python train.py --image_size=32 --loss="mse" --encoder_activation="gelu" --encoder_moe_every=1 --encoder_experts_per_token=2 --encoder_width=192 --decoder_width=128 --residual_init="zero_last" --orthogonalizer="newton_schulz_5" --magnitude_pruning=0.5 --epochs=5.7 --warmup_steps=1300
Rows from block 5 of the encoder of a small masked image model, named by matrix and row number. Rows with one number within an expert belong to one neuron, the router's apart. Each number is 500 + 25 x the weight over its row's rms, rounded and kept within 0 to 999. All counts start at 0. Numbers have three digits each.
After each expert's rows are labels from the 100 images, of 14976, where the router gives the expert most weight on average: "strongest on" is what is common among them; "colour at peak" is the nearest of a few named colours to the mean colour under the peak. Only what is clearly more common there than usual is listed. The data: views of escape-time and Newton fractals. In brackets: how many of the 100, against the usual share in percent.
# router: router (encoder.blocks.5.mlp.router.weight, 8x192, trained with AdamW), inputs 0-31
# up: expert up (encoder.blocks.5.mlp.up, 8x192x192), inputs 0-31
# down: expert down (encoder.blocks.5.mlp.down, 8x192x192, transposed), outputs 0-31

# expert 7
router.7:537519507526496486510550492504478500498522509483504506484478496479534523534448494521508496481536
up.0:493489502500502500469518500530490500523469481433484480500522475485500431568498513485511500525521
down.0:513444500500500489484471530439469521500512497528516500538520523515500531500480497500500507512443
up.1:503500500482500457500500500500483500500500485514539500500500446500500570500500529496507502508545
down.1:435503505512483501496528475533535489500503485500500511545528508500500500537500500455487500546505
up.2:500500500518500389500500515500500500500500500500500500548452500500500396511500555490500500500500
down.2:500500517517569540500500500500433500515500500500500600580500500500500500500500499500515500500500
up.3:502502500500500471500489500500519500540500500563500500514496500538500544500504552490500514498526
down.3:453533500465500500430482500500500474500500494500500500500500500500458536477500500485485513500453
up.4:519500469500550500486504523500500511471611511508428481473500500485526527500500500528500502551511
down.4:491501481485500514500500483500524500500500500583509498500511578500505500500500445461483470500504
up.5:500587500471500500499488459506500500500436462500500492500500500487511470441510473500500498453442
down.5:498478468535500506473500500520500500471500500500500539500493433500500500500500485500500500500542
up.6:500500500500500500500538500500500500500500500500429500500500516500549493500481570454500500500500
down.6:501500500429624500500500501552520445500500500459500528488500500500500500500500500500500517500500
up.7:496545500563565483500500490500515500501500486437448500507500427500500500500498512500503512478506
down.7:500513500478500500500499500539500488465500510500496558533494500514500500500410462500460488569521
up.8:520535500500545513500500544500500500500411500500478491500500500500507500500535462535500500482500
down.8:500500500500463500507500450493511500500544503499500500500513496533500500500500515500500415471506
up.9:495500493500552441500500500500511500500517500500466500503500522503491507542483483487547544510500
down.9:500441500442485500500534500500500478531500509516462500470500500488500512470471492524487508500477
up.10:505500413500500502500484500500552500500515491484500500478500500500500500500500501518542500500500
down.10:532500497456437500500616500463500499523473500507522500515500500551539538492500500503500500500500
up.11:475540452511521503554557500534526500500509472502492532500541500467490490433500518500454500478506
down.11:500525491500500500515489529496500540500500500568495509500494534500499516530488541500497500479539
up.12:548500501500500500495558500500495528555500500500500485468500500500500500518500500500501537497445
down.12:500500500500531455537500500462458471500500500500500549475460463500500500500429437500519500454472
up.13:500547500497500500500500500500472500500500484500500500631500530502500500500500500500500500500531
down.13:500500500563500500500500500500500500500500575489497500500536500500500500500500500500531471437500
up.14:500465486488439500447510500496469500500500500500500500500500532500500443500500500500466546500508
down.14:457455500500500500500503524500500500500500500485473500500500487500454500500500512500500513500509
up.15:469395500500563500500500500531486459500500500500506500500500497500527500500543500448500500504552
down.15:424500500480500576500545500488500500500500500500492430500500500500500500500500474500472500500500
up.16:500500487482506500513500500497485427500445500477535500541441502429511500453500561500500500464506
down.16:511498510500503500552500500500540500533527485480492500431508484546503500520515498430493478455473
up.17:500500450500521497500485472503458468494500525500548485503482466500500519500503500545500500512495
down.17:500503500511495493500477490467508500500505476485500530458500486475487459540439466519500500500483
up.18:500500483515486500465500488500500500560605500500500500500500487500500449477545500500500418500500
down.18:500581513500500500471500500556499500529459440500500572439500527500545523500500479500531500500561
up.19:507479467496474500500500483493515500481489500492506541500478500500500474500486500500447558499500
down.19:496516500500500500502498500500508500500526497499500500500538486497456577532435500475490500500507
up.20:500500524500500500548500500547500471476491532500504500497500500456500500500476500550500515500500
down.20:500414500500500500480500500500500500546532500500500500500486500500480442404404520492550500505500
up.21:514500500500500500500504528500545500420500500459500500490500486500556500547463500454500537500492
down.21:563500500521500512500500500500500500500500500500500518500500567419500500544504504515534489500459
strongest on: earthy (33 vs 14.2); burning ship (31 vs 9)
colour at peak: brown (54 vs 25.4)

# expert 5
router.5:522510507540467482485493494559503504521515489519506508494470468506464497505521501550483504454502
up.0:500418442500484500500500500519535500502389545500490500485473500483500481464500506574530520500484
down.0:501515500500523524500500500518500500500500500500485500506500500500500500525500500500483500500416
up.1:500518566510421480500500500435500500500489454535483500480500503500500500497463500500500500568500
down.1:463483500500500538500500500505500452469500500480500548500500523458500500554500500500487500500491
up.2:500558500500500500500450500500497500500500500500500498500530503500559500413500513500500500500500
down.2:500500569500500452518500500500491530585500500487500500500500500500530481500538500500500453500500
up.3:492547534500524500522500540531502471559532500500500560528542500500500500465532507493500500500500
down.3:500500499500494500511492500506550490556500509526547460500507478489454496512561511516471500500557
up.4:500500516505532500500500531508500500500495500437500500535500450500500500486500507500500500500451
down.4:500489500500500500533560465500500500500497467500500500445500500502508500500500500500519500500500
up.5:500544500472500501468500553500500500432461500500511522524500500540462500500500500468500500468556
down.5:500500453500494497500489513500507500500507500500442524523500491541500500500500549555520485500464
up.6:500479500500500527447500427500500500500500500500500535500478440480500497500500505500438500500500
down.6:436500500500500500500500500516514500529500451574489500458500500500569500500504500554500434533517
up.7:500500474466501500474479505500500480502500485455500500532500557473500516500500543500481492434482
down.7:500407511469503492475500500511493500500448500500500538500500458463514500474459490478504530493436
up.8:496500493500500500439521502524487523489515506492465497500489504456500547500505541500499500472523
down.8:494454437534554500510504456516500500500610500500498479464488482489498517477436477500510466500508
up.10:536500497500523530500519501500514475500556477476534519476568546490528504500446506474464518554520
down.10:500545525537500500500507489462500447585504499508500491494500474500452500492500500500512536499500
up.11:500500500475456500500500490500500580500535500500500500500513500500500500383552500500508500485500
down.11:500564500500500534500500500530500455500500495500500483479507500500444500500500500500500500500500
up.12:474513500506469505483462437485500520495557501575525561526500500500479492510495478500484521445500
down.12:519531488505487500500493502487500504571470500498500487499508513498484500510482500553507479495500
up.13:472468500500484500474500521500488499500500470480500519501500536496471492485567438500500500500500
down.13:398517565505500511500367500525500500500480500537500529476482462488500500490452498527508500546500
up.14:463501472466447500464461526476544500532452453546477502477521514486531500500483500556500509495500
down.14:506515511513523488444484500561500500500500512500500478452500500476544500500472500494500492514500
up.15:541500500500500442438481522570500500516500500451489458503496489513501478493533500496515501541522
down.15:500552545551500501500471479500500503500519518500500481529500488500549493505500500453483500519501
up.16:500500503500500500500484500497500503500500500497483500506500558500500500344500500531500528500500
down.16:500500500500445500500500500500500500548500500500500525500500500503477500500500548495509500500500
up.17:439494500492507500541500408500471530521500528519534513506500482500485441442538511536500500500500
down.17:494541500573532500525523427562500481538475500500500500500499522500500500500460500500500494500500
up.18:465524447500466487423500497487500500500500500453500500500500523500500500500495500500534500500500
down.18:500500618500500500500500500519500500533479500473500478500500500500505500500500498500488500500500
up.19:500500469500500479500542503445487497502498527416456500500509500494500433500491500495500500500500
down.19:500500500500506453512556500500500500500500500500500500500500500500500552515500506580500506500493
up.20:497520525455481498500500500455486501500500571513458500500500539491500500500500500494534514483500
down.20:500500517545530516500500500500500479515500518500527475502486450500532500500529500500500500432500
up.21:500500500500494500525492500500500500500494500481474500500500500500500500500508500554535500500500
down.21:500500451500510500500524500500500500474500480500545500523483500500505500500500454549507537583500
up.22:455515500466500480500493463539490461498508479524544479496495500521558500558462466497484500500500
down.22:485453507532491503521502502556493499500492500562490531500500519500525539500456492493500498485422
strongest on: tricorn (42 vs 11.1); warm (36 vs 14.4); vivid (34 vs 14.4)
colour at peak: orange (26 vs 2.6)

# expert 3
router.3:516524485509506494536528474496498498485526512479507484508467489480560518499480499502518511465499
up.0:500545500500500500500500547500500500427500500491464500526544500453500500500500500500500482500589
down.0:516500459545500500500488500500529500500533472500500500466500500500500500591500500486500500500490
up.1:490500508500448500540500489500511513478500500492500515500500572458500480484500500436500529500504
down.1:500567553500486500500500500495500500500500526469518493528500500499500451516503500500495500500477
up.2:513522500546500500500500494561500500500504500499505555500514500512465508498500500452513500491508
down.2:519500506489462495500486500580540495480543500500500500513500500500500500500500500504500500500500
up.3:500500454500469468478500500503553466427500500480492500500516501513500500501540500568500500445482
down.3:467563500443486476551476500500486500500500500481500475500545579500493489500486500500457500500571
up.4:496542500506470497500500500500500500500500500523475528500500535423500536500576500537499500500500
down.4:567480462500556563512500500481497457519552500521500537500498513500481526500500500450536500511447
up.5:489500500500500514457500470500474497500506500509500500463500500477450500500500500497439489500500
down.5:497500500500500500568500552516500500500496500500481500592500452500469500500500477500500500500480
up.6:500500539504500500500497497500500500541520494500500554486500518500474544450492498500494483500501
down.6:500500500527500503500500474512503500433500500540500500500518500508500500500500469514500500500500
up.7:515500500557512536528488500498524486485517494505500480500500572486492473500530466483502518485429
down.7:500446516478436498558470507531519500478500507484500458485492451492500500500506500495528510513531
up.8:500500523486500492550500500500501499500500500523480500510494488493500448492500500500491500500523
down.8:500500500500508508484583545500500500496437474500500519500543479442539500507489500460472450500500
up.9:454481500500504500513474500500465500500500500498500488479496529525479497517500515500552493500500
down.9:500500444542498500500530500514500447541485500500500500479552498534537499500500500500560500490500
up.10:500497512500500500500500500465500494500500501463500500472500490496492517502500502500500500508518
down.10:500500500438564490508514496524483500556510459500500553497508494519536503500500399500458500500508
up.11:500500500508500500500500500500500500505500432500500500500500500500574501500500500500500500476500
down.11:475500500407500500482485500547599500442500500500566500500558500500500501500500543500506500495500
up.12:500500482506527500475422464570496500500500500500499515552526486464482486492492500537566527500500
down.12:500491473500500500500519542476500481454498536501500500501500503522513516500550513466500500484458
up.13:541500500588563500524500457500500500500492545500500500500500463500492537500454468476500489500517
down.13:441500500500500500500472512492500500500500490509538500500448491500500500509500500527500500500500
up.14:500493500503500446500515500500500500549427500480500437500500500500500552500534500500500506500500
down.14:499500500531510500500507500500603500459500500500500500499500500500500485498500492500500498500503
up.15:499513500503500517430500500506500500500500498466479500500408500519500454500575500500500500500497
down.15:500505495500500500506486500495498494500500500500500500500500500480513500500500533499500522504479
up.16:500482500576500500495511500500467500500498529485500500506500502500499500407469430500510500500557
down.16:500500500500485500500500500500500500541500502500500500552426500515500500500484486520500489500500
up.17:524451500414454535450500482504500456532500485469500500500501518500500539444510500499547500500500
down.17:500500520501500500500500500500500500518500500500500500602500497500550500584500500485500500500500
up.18:516474500504500486500442500505522489500468500494487514509546500517473495500505457531455559509488
down.18:508451500506500500500513500485473460468529521532473500442547518500485500500508569500515476481500
up.19:489469531502478500551500518500500497480516494482535504513500545500461513511500476510493534500487
down.19:541447500486500527500500520500500500503500500558500492501520521498486559500500500500500500483500
up.20:500499500500500487562534515500504501440500495500515503500502537500500500500483513500477489471500
down.20:500462500530556487500534500482500500608473500517500500457500486500494500499500500500500490517500
up.21:518500500579530481500500500500524531496500500500553441500486500500481458512544546520500500500500
down.21:500500500500514500500520500490500500500451516562500500492500500503500500500495500478500500500572
strongest on: grey (37 vs 14.4)
colour at peak: brown (66 vs 25.4)

# expert 1
router.1:515537538501496489473500490464488513494484485505499505468446534481472515496515502516525505489527
up.1:455487503500503488504493480500438516485493500524543514561500513500436504500465481516483500535528
down.1:464500500500514500555500421522500548495486500536520501500495500500519500519543508468488483464500
up.2:500533489500519515553500500528502443500500514507481493514483500500512479454500564464472499493500
down.2:500500500512490500511500500486474500508500552540500517569509551509500500500545500500529501500500
up.3:498457516500500477500500500514500500500497500536492446500490588552575551509514455500474499557500
down.3:505500503513500496500500490500514500500517492500518525395456449449513557500426500500500482500495
up.4:500465500500500568451495500500500496524500570460503534500500500500500500500501659500500500515500
down.4:500415500500500500500535500487500500515500500500500446500500500500500430500500356500497495346500
up.5:500456500500500486500500500499500500500500500500521559500500545500500500500500500500530500500411
down.5:500500500448500479500500500469500500500500500514501500500495500500500500500500500500500500500500
up.6:490500501509500500495472500506500521491559500487534500500500500500462500450500500500500500477514
down.6:500570500500500500515500500565500500500500561500500500517500455500500539500526500500500469500510
up.7:606500504488511500489497500500500500511475509500500511547413500498477500500500501494500500472500
down.7:500423490500500500500500500485508500487529497510500504484517523500500500454500507498500500500551
up.8:500498500487500499452488468500472527540500486500496489501447500489455515449500504574510500528527
down.8:514509494500535545500500486500500474571467508535506454488524500497469441478500517475500468554499
up.9:500500494489507456500500500544500500500479472562547500500499500500475390500463523500500501497549
down.9:500478500477531508477466472476500500500500478533486478500500490468521475500469488493500500517500
up.10:506469500500505525449500509500487500521500500500500500500483500500496500487505488500500510500500
down.10:464472500468500509500500500500500500500547500500500499500524447473498500500500490500496500464500
up.12:500500500500564454487531500529500540500499500500500443498564542500494500500387500400500500500500
down.12:500479500500500501502545500491500500485500500500500500500541399502540433500525500500492489500527
up.13:477500500553500541508518444506521500453491500468464561477497500500518504492567494491520494571500
down.13:488476517514533494563519420519500500500492488542509500548487516470532504498476473477515501500529
up.14:515449472500573510489475474470500482500452527500500500499528500497525516500522553519513474539485
down.14:500500500500612523500546459500500484530479490518493515492499500473494450470545470505500500476500
up.15:500500500500525472500518500493500500470495471501537500514500504500500559502574500512467500533448
down.15:500500466500500478493500476523499494500465455563500510564459456525482500548476500500500471407493
up.16:498500500528510479500550548470509510500522487500500500495587535500511485448500480500500500500500
down.16:473456500508439486483500500500500500517447510499527503527461429500500492488500486533500500502521
up.17:500500500500561500477500452500535496500623471500500500500500496500497500500501500480500500500500
down.17:590561500437441497511559500462506500500400500533500542500500497496525500540449500500500500500500
up.18:500513500521495480488480509508510491500495510530497490511500488513565493500456496511507489519513
down.18:459500499542560500539512500436503500533500490482500523462489500486500521552501481498504500500503
up.19:500500500507500500500413500541500500500513509500504500452544489500500500458500500509500506451500
down.19:500500530469500439500498500500479500500500500500500500406500500500500519500495485535482500500500
up.20:500500405500511500500500507445482511498564486553482490500509499500510500500500500553536500544500
down.20:478532507500500500522501500500504500500500500443500500500480473454477500489512392500500478505500
up.21:500447507482500498500500477514500500500500500500500500500475502569500500500476530500500500496507
down.21:520500500500467494538486500500500429495517524500587495545500500500500500502532504479524490500500
up.22:489500491500500456500536500487510525500499500505530486524500514487500547503500500488489500424476
down.22:493500514500500533534516500517458500507542500500501500500494471500499500480503534500500484541543
up.23:500502500500500500447500499500487500525484503499496491555500529466457500500500497485482500497512
down.23:500500483500500510500487477541521500492500468500500500500500500549469466490458500497500500500500
strongest on: tricorn (67 vs 11.1); pastel (64 vs 14.2)
colour at peak: pink (63 vs 8.2)

# expert 2
router.2:510539489522496485489525498508473491517502484507508465473493494495468484535503521534501476486511
up.0:464525489483500492500497485500514503501500496518482500500533495512431500500534503500507500438490
down.0:505500505484503500500486566534500500490500502541477445511500530477560500500494500500500500500500
up.1:500500550500500500502500485500506500469500513492545430500500524500474505506477500500513464473542
down.1:482500504512444520513500520477500450479500479500521560500500521500504506500500502503512485464562
up.2:552500518488500570469500495525544500513508500485486521469470499466452502496500493495540498500497
down.2:497500444496500462485461500500500507533552529500500466504556457500483500524500500500484448413500
up.3:500500500500546551500500500508500500525500500500500500500465500500500500500500500467500485463500
down.3:588500500500500500500500500500500500490526455527500500500500500478500500500524500500420500500523
up.4:500489500500586500534500500579500500493500500500500529500500500500500500500531500455500504484500
down.4:500510500500500500500500350500500500500500524500500501525481590500490500500527500500500500500565
up.5:500500492454500554489500500496500530471500465500502491552500472502500500509500500501565509431442
down.5:500500500560540444500457500461500500500456500528500500481496500500500566524499500504503500502514
up.6:500501500500510500581503500606500500476405500500568500542518500500500500500500515493537500500500
down.6:501444388487500500500469500444500536527505500469500500500500514500527500500500527500500500542494
up.7:500500500496456500500526522508528500457488493487548535500510549500483500500605487498504500500500
down.7:500451494500500484500500517467501540493537500500482500474548436480543500500514514500500467500500
up.8:569500500500562501505500538471500500500500474500430500500480500500500500500500500500467500547500
down.8:546490441500503486500500500468500500499500495500500500500520500500563534477500500542500528463504
up.9:500500466500500487500562500500462494462458458500487485526473497518543458500500499547548500496500
down.9:499500518460469430490500494516464489501553523507509503490525510500500500500491500500486500500522
up.10:500489485498471500500500570500500517511500500467488507468500500504490424526500527500500506530445
down.10:500500496461500478525412500500500500492500499500500500524500545500534516467468500495500500500500
up.11:500354500500500500500500500455500500500500500500500500513500500500500500500549500500494500500518
down.11:500500500500500356500559500516500515526500500500545500500500500500509500500504593501491533500500
up.12:500500500504500503500506483530481503458500500500498501500490500500480466500500413485500500430514
down.12:500500503500500500444518500502500460496500434500500500500500500500500566424513476483500470575507
up.13:462505500500500500500500498506500500508500500542500434500500500525500500500500500500500500572500
down.13:500500533500544500459439514462500500455500500500586500508516523500500500500500500500500500500500
up.14:493515441500531499541387534500500500561500459506500500500447474500500525473500500501500475500461
down.14:500500500500479500498500500500500500513500518497496469500531528500424500500425495538476500572514
up.15:525500548500500500550500500500500500500440592440506512500500521500588500500468529595500500417492
down.15:500540407500500500500500500491500500500512491477500500500500493510500500500507559500500541500500
up.16:500500500547500500500500496500532500500471500500507500479491537500500534500500504500480462433500
down.16:500500542500500547500500500429500500525488500500570500508500500500500500568500500408500500500558
up.17:512500500505500500503485500540500542500500500393500528500514500500500500500500500500500489427500
down.17:500500500496500432500500500487500468500500558500500500517500553479622500459500500476439500500500
up.18:500510542500474546551500491482500474490515509483487524465500528500500482570478497500544514493515
down.18:495500500522498500500477468558500515511467500494500507509504500479494478511521474511489522500532
up.19:500499500480500523500458453529500500530518484486500500524502499500492500543498500500473523500545
down.19:494500539500500500426474540500500473514515495550476500464443500500479500500500447506500489494500
up.20:500500503500500500568491500500500500500500462500500500500544500449500499500500500500503494500500
down.20:485500501500431493447500518500532500491500500500500500447500519479500500538490500500500500500500
up.21:500467500500574500546549496534529496500500525500500500529474500500500489482500500500519538554485
down.21:496500532500500505500494500503500497478499399475565444500457483492500500500499484508500482562500
strongest on: grey (49 vs 14.4); sine Julia set (33 vs 10.2)
colour at peak: grey (47 vs 16)

# expert 0
router.0:519485526531479498488502495487518513497499492520488496482496525487513525482509469519539522453518
up.0:513500500500500517487469544545496449500432446500517500464463536448500490500500500500500464500500
down.0:500459500500467500484500525530500503500500500500485510500500459500524500500500500542486482488443
up.1:444462500500500500500500500500500500500500500498462500520500500500571500500480500500500500432554
down.1:490493500510490500500500525553500500500500494500515500473500500500511500500552474500500500593500
up.2:500488470520511504458539500500474500500500481504500448493496489500493544500500556500501555538482
down.2:545500441523495500500500540459500516480500500500500538499500511505495553500478500464517500510500
up.3:547553500500533500500500460500500500500500500541500500500500480500500502500500500518451516451488
down.3:446473500500500500500500500443500500541500480500495476500491500559500500500500466489578500552515
up.4:500500538500500451500500500611500500551500505582500500500563551465528500500500500500500500439500
down.4:500469500500500500500500500525500500500500500500500529500500517500500500500500533494498500515500
up.5:460417459506535500590456500519495500483552524500500492500468492490546511500496524483470500500500
down.5:500569552500497512496529519500500518474500506500462500500500508521500500500546500527500456542542
up.6:500494527496469499512500528494528509431492415480534544500490489515437500484455497501488500496443
down.6:500500475455401500500465502516505542506452500464524483510500464498513483541517549530500524500500
up.7:500500519508500500518499500546500550466479513500500500500485500502500500500500500500404500510500
down.7:500509510500500500555500500574500500500566500500500500500500579500500478519500437500500500500500
up.8:500500500500609500572551396500500500470554500442500540500500500500500500500500500500562500500545
down.8:500452500500437500500500500583500500500500500482500500500500500500500500500409470500500476425500
up.9:502511502500500500519501500485500500483439525500523503500486513525490500507481500482545471509500
down.9:500490497500500442537438532500500500500511500505482485462549439437518516524546518500453467500478
up.10:500500499500500500500462500500504500424374500500510504500500501500541504500472500500497500500511
down.10:469477500500500508502500500500500500500500517500500430500500500500537480500491500500500500464500
up.11:500500500500500500500500506500500500506500500500500500500500500500455500500500500500551500500500
down.11:499499500500500500500500500500500500500516500500500500500500500500500500500500500500500500499484
up.12:500471557528500500591504500552500500492500498535500500551500378500500500500500482492503500535500
down.12:472500500500500500500408502549500526500495500500500500513479544464500500506500500595500499450500
up.13:475517530509500450513500531571504500436513527500505491520500499481470508441425457451480500464476
down.13:578501500479448490531486452500500500538501500506461500503483494525590488454500500503487437532502
up.14:493503501508467507534485542500473502511500483500504500480488522458500498427500494513516500469516
down.14:500479519500477479500500486469487500498500499500479493475510500469495500454507500483509500500440
up.15:500500500500560500500576500500500505500500500543503476500499424500500520500500512500500503500500
down.15:500500500438500494500500500462490500500500481532522500447500613500513500500500500484455500500452
up.16:464481451500416500491500500418500499500500500503486449478506483458500500500500537500518500500500
down.16:500500500500578480464500481502500500500520521504500493506500525500536500500500500503500500500500
up.17:500489500501500500500469569500489538508497500527500493500500513505387500500491500500464500450474
down.17:500500464500450482500479470517500500500493421555439485500500517500543498512500500548489500500500
up.18:506520531484463500527500501513500489439481500489500500474438542511486502539483518562426500479482
down.18:479500440524487487472512506500492536520500506545522508500469500528482508501500495486500500497466
up.19:494503500500601500500500552500500502555428512522500495500488498500500414552504500505500500500490
down.19:504529500500381535500500500517389500500500500472500500471500500489500500487500500500500500500500
up.20:500477415506499456500479515538442521486487526506500500500500500500500454547500500502500500500489
down.20:514500523472550509517498559500500501500499531500539500500456463517463500524521507484500484464474
up.21:500514500500500495500500500500520528510532508463482481502500462500501459527561500500494500443433
down.21:500500500509506500500472500500500520500499471500471500500500543536528500465500468506496500476500
strongest on: pastel (40 vs 14.2); grey (36 vs 14.4); Julia set (26 vs 9.9)
colour at peak: grey (43 vs 16)

# expert 4
router.4:508498514521522492464521487481484489528466474477501457535479483490495484501510514527542497526522
up.0:549516504500500525500548524511500500473506511500514526500525479528500500515500434499500500440500
down.0:483491518500500495512500499548486493458500512510495497499464500509504486548509572500500484471499
up.1:497551490500500544500500500500508508500481549447500399498500500500494520500510539537522500500494
down.1:500505500500500490503500463500530500500500500500500517487500543500500434500435500500490500500404
up.2:500519496500464499493500500510496513515484406500500500554499514459500526496520500491515500513440
down.2:500539531500500500500500500500485500500493500500500500500500457500500509550491500522498500500557
up.3:500500462524520500505500500500500500500500499500500500500514500537486500500492500500500500500500
down.3:500515500500500500500500500500500500500500500500545500500509500516454500500500500500470500500500
up.4:500492500539500486500486506500490500504497492500500487500504544502499526500437411475500500500468
down.4:566500500500492500500397500500500517500501481497437567518501456500489503500606514500500510500543
up.5:500500500465507500500500500500500502500500516500470500522500500500500500502500500500500500500500
down.5:500500500481517537502500519511500500468500500500500481500469500500500500427500500512500375534500
up.6:524500500504532504500497500522527479497500492500513500473553490500443489568477500546525459537528
down.6:558513500524516500494490500500500528553507500500500500542497592500516506499436489500504491480476
up.7:525533512500493502500500544491500499468500500489500457495500508500491513492491500500496500555500
down.7:502543500500500500500500500520477475500500503500458502514500453500566574463536500543500500500500
up.8:550500496500513500489501486501530502500460500444490566514500500500495500498500500500500500449500
down.8:508486500492497500501513531503487482500525500500520468505500463500512500500523561487496500510494
up.9:500506470535555503463500474498531495500513456503504500515537499500499500492500485509512508505492
down.9:498516500500500500453512496452494500514504495509485477500500500527508500444500479500500468529500
up.10:503500574497500510500500498523505497456500511489500556447487500523500464498500500510500606536500
down.10:530480500498512500500433504500468497576463500500487522500513500509500516538490512488500464500492
up.11:512525465500500498500575503527500505500500500500508518500506468400510518500517500500470513500500
down.11:500500543500536500500458497450500496500506474500500500500519499500564450500500478500500520531498
up.12:487493520500500500500504498528466505550479475500500500485426568491500500503500500500500519500500
down.12:500471500500453500500426500500541500500500547500500500479465506500500525500441500500500533500499
up.13:500512512500518475500556500501451500500492497552500500471500500520500500502500505500500549500500
down.13:542496500500526500500486502493549500500513500513534500500500484500480482519494495500500503552500
up.14:500456500505535500500500516500544500500571507500500495491528500500500488519549500500503500506500
down.14:500498500500496471509500523500500500516530500500500478499500570463500536487524542522500500443463
up.15:505460430500441500464496500500436500457500500587499500460500500500483501510445500500518471559488
down.15:521500621531500500537465500474500500500451500500500500544500500500500500500500500500500500500462
up.16:520500500500438476500500500500500500500500488500460500504500500478509500500500526599500500499500
down.16:500500500446611471455500499467500500500500500512515540500500497500500500500500500454500557484500
up.17:500483482520500500500453499498485471493500478571500518490491504500527489465500478500530503527523
down.17:481500472500469481497440440461455500500510482500533478500500467500524535505495469477500500562486
up.18:500500500515496500501524500467500486500467468500500500483572500500500500494511432526500485500461
down.18:500500500504506500500471500500500490500500509500499500500500475495534500500500581500500488500473
up.19:500500500478500516500542500479500500500500500477500600500500478500492483479503500500503500494500
down.19:500500500500500500500500470517500500511532500500500500494500472504499500500500500500500500410500
up.20:509485459500467465500502480488500498439526486500500548573500505500516556477464527538524509500475
down.20:500521518500500573534521500500516525500534552498464531500500502509435515506500500515500476511497
up.21:500500491500500520500515500500497500531537500534500500519452500474500453500500500522500500500500
down.21:500500500500500500500500500553505527500500500500500491460500500500498500500500543500500500502500
strongest on: grey (45 vs 14.4); tricorn (41 vs 11.1); burning ship (27 vs 9)
colour at peak: black (89 vs 26.9)